Rows from block 3 of the audio encoder of a small encoder-decoder audio transcriber, named by matrix and row number. Rows with one number belong to one neuron. Each number is 128 + 32 x the weight over its row's rms, rounded and kept within 0 to 255. All counts start at 0. Numbers have three digits each.
After each neuron's rows are labels from the 100 clips, of 14976, where the neuron reaches its highest value: "top examples" is what is common among them; "loudest" is the band of the loudest frequency at the time of the peak. Only what is clearly more common there than usual is listed. The data: telephone keypad tones over noise or synthetic speech. In brackets: how many of the 100, against the usual share in percent.
# fc1: first MLP up (encoder.blocks.3.ff1.fc1.weight, 768x256), inputs 0-63
# fc2: first MLP down (encoder.blocks.3.ff1.fc2.weight, 256x768, transposed), outputs 0-63

fc1.511:140180154114151119187074216111105097087149151112177118125106086131147130135150144128143130117064106129090087145136125086136167150165088157163233153162163157117174125171160153153124105160103073
fc2.511:251064115107168115090141116097154068168091142119090131092142100144154135116175083083116109115118119175194120150170171179119135131125134161145126136187137163150103126134150123151093164114117130
top examples: key "6" (59 vs 26.8); number of keys: 8 (34 vs 11.3); number of keys: 7 (28 vs 11.4)
loudest: 1000 to 2000 Hz (54 vs 23.8)

fc1.401:133144128097134091169088152128073120072155117116117135134113128157121115138124153142170158114061165141092109117135100112117160192179092120104140161142202162096169110180131133163124081186149122
fc2.401:153143168088141167145099137108142073093056139126111107141178076158143122140156070108097077105108128125191105114150154136141128162159100147144170128153184171138109112136139158142103166123130143
top examples: key "3" (60 vs 26.8); number of keys: 7 (34 vs 11.4)
loudest: 1000 to 2000 Hz (52 vs 23.8)

fc1.150:142152120121161091170122189098059146083188123116129136121103108110140126147125172130167170126073126138100114146144119122128171167175134099103167119148194150098182117152152112128132051177141146
fc2.150:179116171064100167127076163114162097132076136142121119123206062167145114134131078119084117137151177162180102110147155126136156139179102201176157182149152166166112103129141152183130110106099116
top examples: key "8" (58 vs 27); key "C" (54 vs 26.6); number of keys: 7 (38 vs 11.4)
loudest: 1000 to 2000 Hz (51 vs 23.8)

fc1.423:134164166063092148209110122133110117127167150107095166176200122074085084102158179166121142151137136097088097057090098099097097080115123107092105114123113094145116129142137096151153141115140099
fc2.423:106147151120143131160136075135149124131148109077083181143131118119121128121122165136138149156138121104091128106121096117117126124118120091130129123142128114121112147140138113147154113119147117
top examples: white noise (49 vs 17.8); pink noise (37 vs 17.2)
loudest: 4000 to 8000 Hz (29 vs 9.1)

fc1.233:139155112049124145134141155121093136091131140149123150131158097115150094148174096141077131107138158137214107092101168130097108094113141140095107100101110128172107093130114153158131118099136097
fc2.233:128145113109132080181123116110098127066193072088110090135103121125107140139115141170096171128117139122106168127119123116132185156188134105121161106160214157107154112149153145139123142184131126
top examples: number of keys: 1 (53 vs 11); white noise (41 vs 17.8); number of keys: 2 (33 vs 10.5)
loudest: 4000 to 8000 Hz (35 vs 9.1)

fc1.151:140148153075098129173116103133141128142147165129119202148185117096121077137161149147088119147137106081081118067088098090095089080094124114113138087113074088162092139150129111158183140105137104
fc2.151:126133150122156138167138071135165132153162128088073166178139121137134163122121152156136143157130117107108116097108077130140128103126121112140128125146131137118119141144141119154137083119152102
top examples: white noise (48 vs 17.8); pink noise (43 vs 17.2)
loudest: 4000 to 8000 Hz (34 vs 9.1)

fc1.303:141132175118146113171079126048103131125129114100086122142146103115204111039127093096145133103108126127116111118145166162142175158116151102136145095113110134082141113135134117100158127116111054
fc2.303:105121118160120154090183114096160105120128147140148156111098165124192093172134147116161120144161102142091152132124106100100097129093087115147099094140077085169084148123104111077141150084092072
top examples: key "9" (100 vs 27.2); number of keys: 9 (42 vs 11.5); number of keys: 8 (31 vs 11.3)
loudest: 1000 to 2000 Hz (49 vs 23.8); 500 to 1000 Hz (49 vs 23.8)

fc1.432:121144148113090085134099126099129179155136128142103109161172123110130177093160154161085179126140141124134132101000130158124136144112154132110112130125130132092112120116137128160118113134157155
fc2.432:190104146127171133116158109142067101132130139146112169136094131116118115092146138112169102098072122146128114144255120159085102092111153131056089134091096091160132142129115108132163129123124116
top examples: reverberation (75 vs 25.1); white noise (43 vs 17.8); pink noise (40 vs 17.2)
loudest: 500 to 1000 Hz (59 vs 23.8)

fc1.479:143166151120130097197089179104117127102218155107177127135126120066140132142094154111120145114080095104086091134122102080162186165177126140151206129160171176107126132150177129120145093181134126
fc2.479:181125107087135099098169100110145086112095149127127162165214122175163102127085084057094073067105166170179136142148164152124138181177169191113083181127148147159099100094115155177147147089101133
top examples: key "0" (60 vs 27.1); number of keys: 8 (34 vs 11.3); number of keys: 9 (28 vs 11.5)
loudest: 1000 to 2000 Hz (57 vs 23.8)

fc1.595:137184137111161155193055171101108142121141090133196114136127106033093115099117103130093156130117131113140068117099143102187193171159161110112184139094147166098143147141152128131115105179141079
fc2.595:052145099118113123074163103117176146151094079129100081092063142126115158116114155125133125124130110121083201156102134150142120085100174171142118153140115130131161134120096144114133146112093138
top examples: quiet level (62 vs 28.6); number of keys: 2 (26 vs 10.5)
loudest: 4000 to 8000 Hz (27 vs 9.1)

fc1.277:133126162134083088124097138114137176176145140139108106155165135119137175116165157172091191143145153137142132091000117161123147137128130122134115133141108135091119117110126124151111100121151163
fc2.277:194114135117176099120134130140063095136131145139125140136103149087106114095168131133162109088072127142115128138255125153081095095094155133051072100072086097149127129144127120131149110126132113
top examples: reverberation (76 vs 25.1); white noise (38 vs 17.8); pink noise (37 vs 17.2)
loudest: 500 to 1000 Hz (57 vs 23.8)

fc1.521:202121192093106128196107130109148121148200171095111191187211119108135115086098152150161191175141159130133085066107109127123142107119127103166140112168098143112099087137148122146136082122142106
fc2.521:105062076120188142110149134086138138170090123097142141123100120153126183142101108107090108146115102114132119148129115115177150107151104145169146157197161201124107124078137143117109110110121117
top examples: white noise (42 vs 17.8)
loudest: 4000 to 8000 Hz (31 vs 9.1)

fc1.647:151121142125150094169111183122095129079208141118137153125106091119118131150117173155150166119089114115087098125125127086145190177171130098151183145161191185124173107155167133149134072175142141
fc2.647:178103184117123163111073127119180089125018149143110099144191072162131123131126066103092078115114153147195096112124152179138136158143106159164136166134143173137063123096134134184095155105123126
top examples: number of keys: 7 (41 vs 11.4); number of keys: 8 (28 vs 11.3)
loudest: 1000 to 2000 Hz (54 vs 23.8)

fc1.671:213134102103126151145121177144086111103177174116185176148121153121085126183105155152108114111091120109107108122135121056136169142176065144155197170172173158125133132143163138147133129159156150
fc2.671:192125086133195089140141127082124104112059073128088117110154125110159159122155101137120137117147117143158132148142142215179122134135163068105108121090140172121140129105129136106096119169119078
top examples: last key: B (30 vs 6.3)
loudest: 1000 to 2000 Hz (55 vs 23.8)

fc1.16:134152162085093118167111098137152145139147164137130217134172115094132074133141148137087111141144097071086128092081099080111088073090127126127153081125075081181102146143143105163186123105132107
fc2.16:131129163121164130167134068134174111159149135095067150176148123136143165109125148147129141155129117103114102091109085122133127084125137120142134118144129161113118130150149118163127088116150098
top examples: pink noise (48 vs 17.2); white noise (44 vs 17.8); number of keys: 8 (30 vs 11.3)
loudest: 4000 to 8000 Hz (31 vs 9.1)

fc1.466:230103123081108174128198174100128122147158154088122190138139160135109104150118138129158105142158137179138145118139215158103130108102144096173164139140136109141129114142105136116148152114158145
fc2.466:148079095136157126135158116126114112135117096128106098154102121120126151129086096115124132123153114144174144139134145208168146154157183083138095162101155175118159149115130133119088082159149107
top examples: key "7" (57 vs 26.7); last key: 7 (26 vs 6.3)
loudest: 1000 to 2000 Hz (53 vs 23.8)

fc1.492:139137177120155115176076132055099118119141113107086129153152107117216112039125088097150126104107126125110123112149162155140173148120142102131147111128106133086136114163136119108154135121109050
fc2.492:103115113168117141097175121093161107120130159152136154102103184122209089168136147118168126139160105138091160136123107102099085137092087110146095103138075089162078150113105104074150140088090053
top examples: key "9" (100 vs 27.2); number of keys: 9 (43 vs 11.5); number of keys: 8 (28 vs 11.3)
loudest: 1000 to 2000 Hz (49 vs 23.8); 500 to 1000 Hz (48 vs 23.8)

fc1.284:149170167104169105190112175114079085094177155122158147168130149127137094132122125105134106086064120106100073151155120053139144171179073144149214160187175135130151155169172099139147086170123091
fc2.284:207062072122141114165139112090123092117101124088139159157144118173120172161121105105132102114123138174168139118136124191128121127171113106143109137177161163116098130157153128145095140148140131
top examples: number of keys: 8 (28 vs 11.3)
loudest: 1000 to 2000 Hz (61 vs 23.8)

fc1.412:150121141127128111165085180112078141068189110113140141101115098118127119163115174153172172143078138129102094117121108102123173191183113087128171136161175160105173113147150137147129058168149152
fc2.412:218147189100119153128094107109192075119024113140109113120188061152137126103167092139083101130137139155198104112137156143147153132154125172166151135139153145155101113074120140176115151109105132
top examples: key "A" (54 vs 26.9); number of keys: 7 (35 vs 11.4)
loudest: 1000 to 2000 Hz (51 vs 23.8)

fc1.572:150145166083104129170121096131139134132144153128123214135175111101124079137147146142090114141140097070090118075085100084098085089082125119104147079119078082170087134145134106165185145106131099
fc2.572:117120151125162133168139078131170123161156136079071152177142125137136157118119148151142140165132122108112117103112078128132127099123124108135124129137129146117120130139146121154138078122155104
top examples: pink noise (48 vs 17.2); white noise (42 vs 17.8); number of keys: 8 (30 vs 11.3)
loudest: 4000 to 8000 Hz (29 vs 9.1)

fc1.523:168128152108078124122088159149146132149170177057146143161180142089068121109157167160116147166150153171182082119125144092114145136107098124171164158130131129143130092130114148146070087107144141
fc2.523:135121089146173094096128052101111130149066129166108111089123126122175136093102118108150119134123107125109172191147110168131087126091170109108103148092113110136101176115098114109153162152098089
top examples: key "5" (73 vs 27.1); number of keys: 9 (32 vs 11.5); first key: 5 (30 vs 6.3)
loudest: 1000 to 2000 Hz (52 vs 23.8)

fc1.44:153107129105081153127080186138084168093169110143183183095098114163103145193112132154125111110054128068114109079095119099118123135170123135133210121157161146118170125185162185131144194140173146
fc2.44:163127117080142055130148124094124151150151161175085093148168130098158132099068061101123142131129162184173116155116174199151097114128176120167126165111158156102190134189138192084096102143154110
top examples: last key: D (34 vs 6.2); last key: A (31 vs 6.3); last key: * (26 vs 6)
loudest: 500 to 1000 Hz (53 vs 23.8)

fc1.518:153159122084136107167104195129089103067217138115154163154126144123127094140113174168163173147082160132108108144125111051101151190173077124142189136154175140098153116168151153155134077152135123
fc2.518:252097057128151062071134113161137062129081143145116127127143127162156174131137140155130113116106108120152147144168122142137118111074128142142110127153118184147146108149161154133138158109123155
top examples: key "2" (54 vs 26.2)
loudest: 1000 to 2000 Hz (58 vs 23.8)

fc1.703:147172132121131106173105212119096105078169121122173130127094104112142119152116173118159140122072128126078103140126119057132171176178085126163197146178191169111168119174150147138124073182127135
fc2.703:221131117092139148109108116126156124134064136110097136148228087173148107143069069075085086112108153157194126123142153193109138157173135152148126180151138152161090152103132157162132173099132144
top examples: number of keys: 7 (35 vs 11.4)
loudest: 1000 to 2000 Hz (54 vs 23.8)

fc1.358:153085150129157105157106163116146124106217140121154150120116088121123143159106168190134169148124103095094092103106108122149151183156157103140184081171174174135141123139197137133124109165140141
fc2.358:159148170108120106120092094114179105113015118160064098127194096143134153120159104154077110100122140122167131108104154156149157118141144157146127121114131139123113118049130145199117175117106133
top examples: key "D" (57 vs 26.5); key "C" (54 vs 26.6); number of keys: 9 (40 vs 11.5); number of keys: 7 (34 vs 11.4)
loudest: 1000 to 2000 Hz (53 vs 23.8)

fc1.280:149117120119140100164120158123056154074176130095118134133097112118139123141124175119163174121058116128084102130131116109122164149176136097097166129151198160103185119163143117138132067181147140
fc2.280:155139177092122156125084158098146074117072132130131101133189070136160116139152069103084091114125150147181108128155169137140156162165092177164150144152167161156113094123138155161114148110097119
top examples: number of keys: 7 (35 vs 11.4)
loudest: 1000 to 2000 Hz (50 vs 23.8)

fc1.452:145111175162114117168077174129144162117208159074186139125129111089128159156105149127109126108102097078084089116121093105180170160150112127142177130137129163125126137114158116129125099185138128
fc2.452:211125152096159126130139116084152093133059152151086148157200122138166153106096105073101075079085134144175080119132175188157139164143177180132110177115142156126098125077110142177112145106089106
top examples: key "8" (67 vs 27); key "*" (54 vs 26.5); number of keys: 9 (41 vs 11.5); number of keys: 8 (34 vs 11.3)
loudest: 1000 to 2000 Hz (58 vs 23.8)

fc1.161:158168161068048031147082137102132144131136137130111134150159121102136106084143156150104192158177183167143140111015122139113146111137120132146140117148123118094128102120135129148141099130145143
fc2.161:153084104072154120143113132121071144154103098120097079160122145070110145079192123148127134106092102137159099145219141144104107095092166115047092117067110116104131140132111103106095106126147113
top examples: number of keys: 9 (44 vs 11.5)
loudest: 500 to 1000 Hz (68 vs 23.8)

fc1.368:153185173082164140207132174122086098104169158093136150169139146127137101125129119114135091085059115111112069128170132068131146140148101137115213151148161139121130141148158098131159112159145106
fc2.368:194070072118130101162139136076095113131113152079144131146154081178108169151125101106118117116104136170171136091103128194128125133180142117132129124176202180092120108169155141151084136166154145
top examples: key "4" (59 vs 26.9); number of keys: 9 (31 vs 11.5)
loudest: 1000 to 2000 Hz (66 vs 23.8)

fc1.485:134131099160134150133145157120067168101128094090144132081065152127118160115135204129182150136069110126066155151134099124140137103140091117121144150122152092079198148106087101129151126175150146
fc2.485:133158179040129104177117129080127081088145124105101100154184122116128097138153110137108133095152160135155116132135192132118179188171122148134156102148198170144117101163158149126102159167125130
top examples: key "7" (61 vs 26.7)
loudest: 1000 to 2000 Hz (48 vs 23.8)

fc1.5:185161148098090126149064181110162148163190169145162193117150103118154100166120129156105151147135160108133106075083121083131155166166117116178205105185113142134114117135177139125140118127140130
fc2.5:158090132094126054140077139093143147129087053182085084158154126068168152125149108127106122120137133165149129158155160231122157143141148118129113099086117170093152137141132131096076070159119140
top examples: key "D" (100 vs 26.5); last key: D (42 vs 6.2)
loudest: 500 to 1000 Hz (55 vs 23.8)

fc1.26:192120191095109141180091141105164130163196179097116189177217113104130131095108152155156184171145148135127066071106118129133138111110133103154143130166096149116101088124159120143131092119140104
fc2.26:104059091119160130116134152087129138179074113075139137145115104165109164165094091100099120146122119136124120151125114093173172104170097132163142164168162212126119119088140141112105097118114115
top examples: white noise (42 vs 17.8); pink noise (40 vs 17.2)
loudest: 4000 to 8000 Hz (29 vs 9.1)

fc1.605:169140162107161113193154178113070117123160172111099148181137125115095132123147139126145109098084108130103053123179147114115142121122141112098160135144191144123135116153150122151133095154144122
fc2.605:104094110151121110116141078094102123118069137088080087128158077157114161137140098092107088097109138151171181108086148193125136106173108121122119151165152145112126130148150152149096180130136175
top examples: key "6" (55 vs 26.8)
loudest: 1000 to 2000 Hz (50 vs 23.8)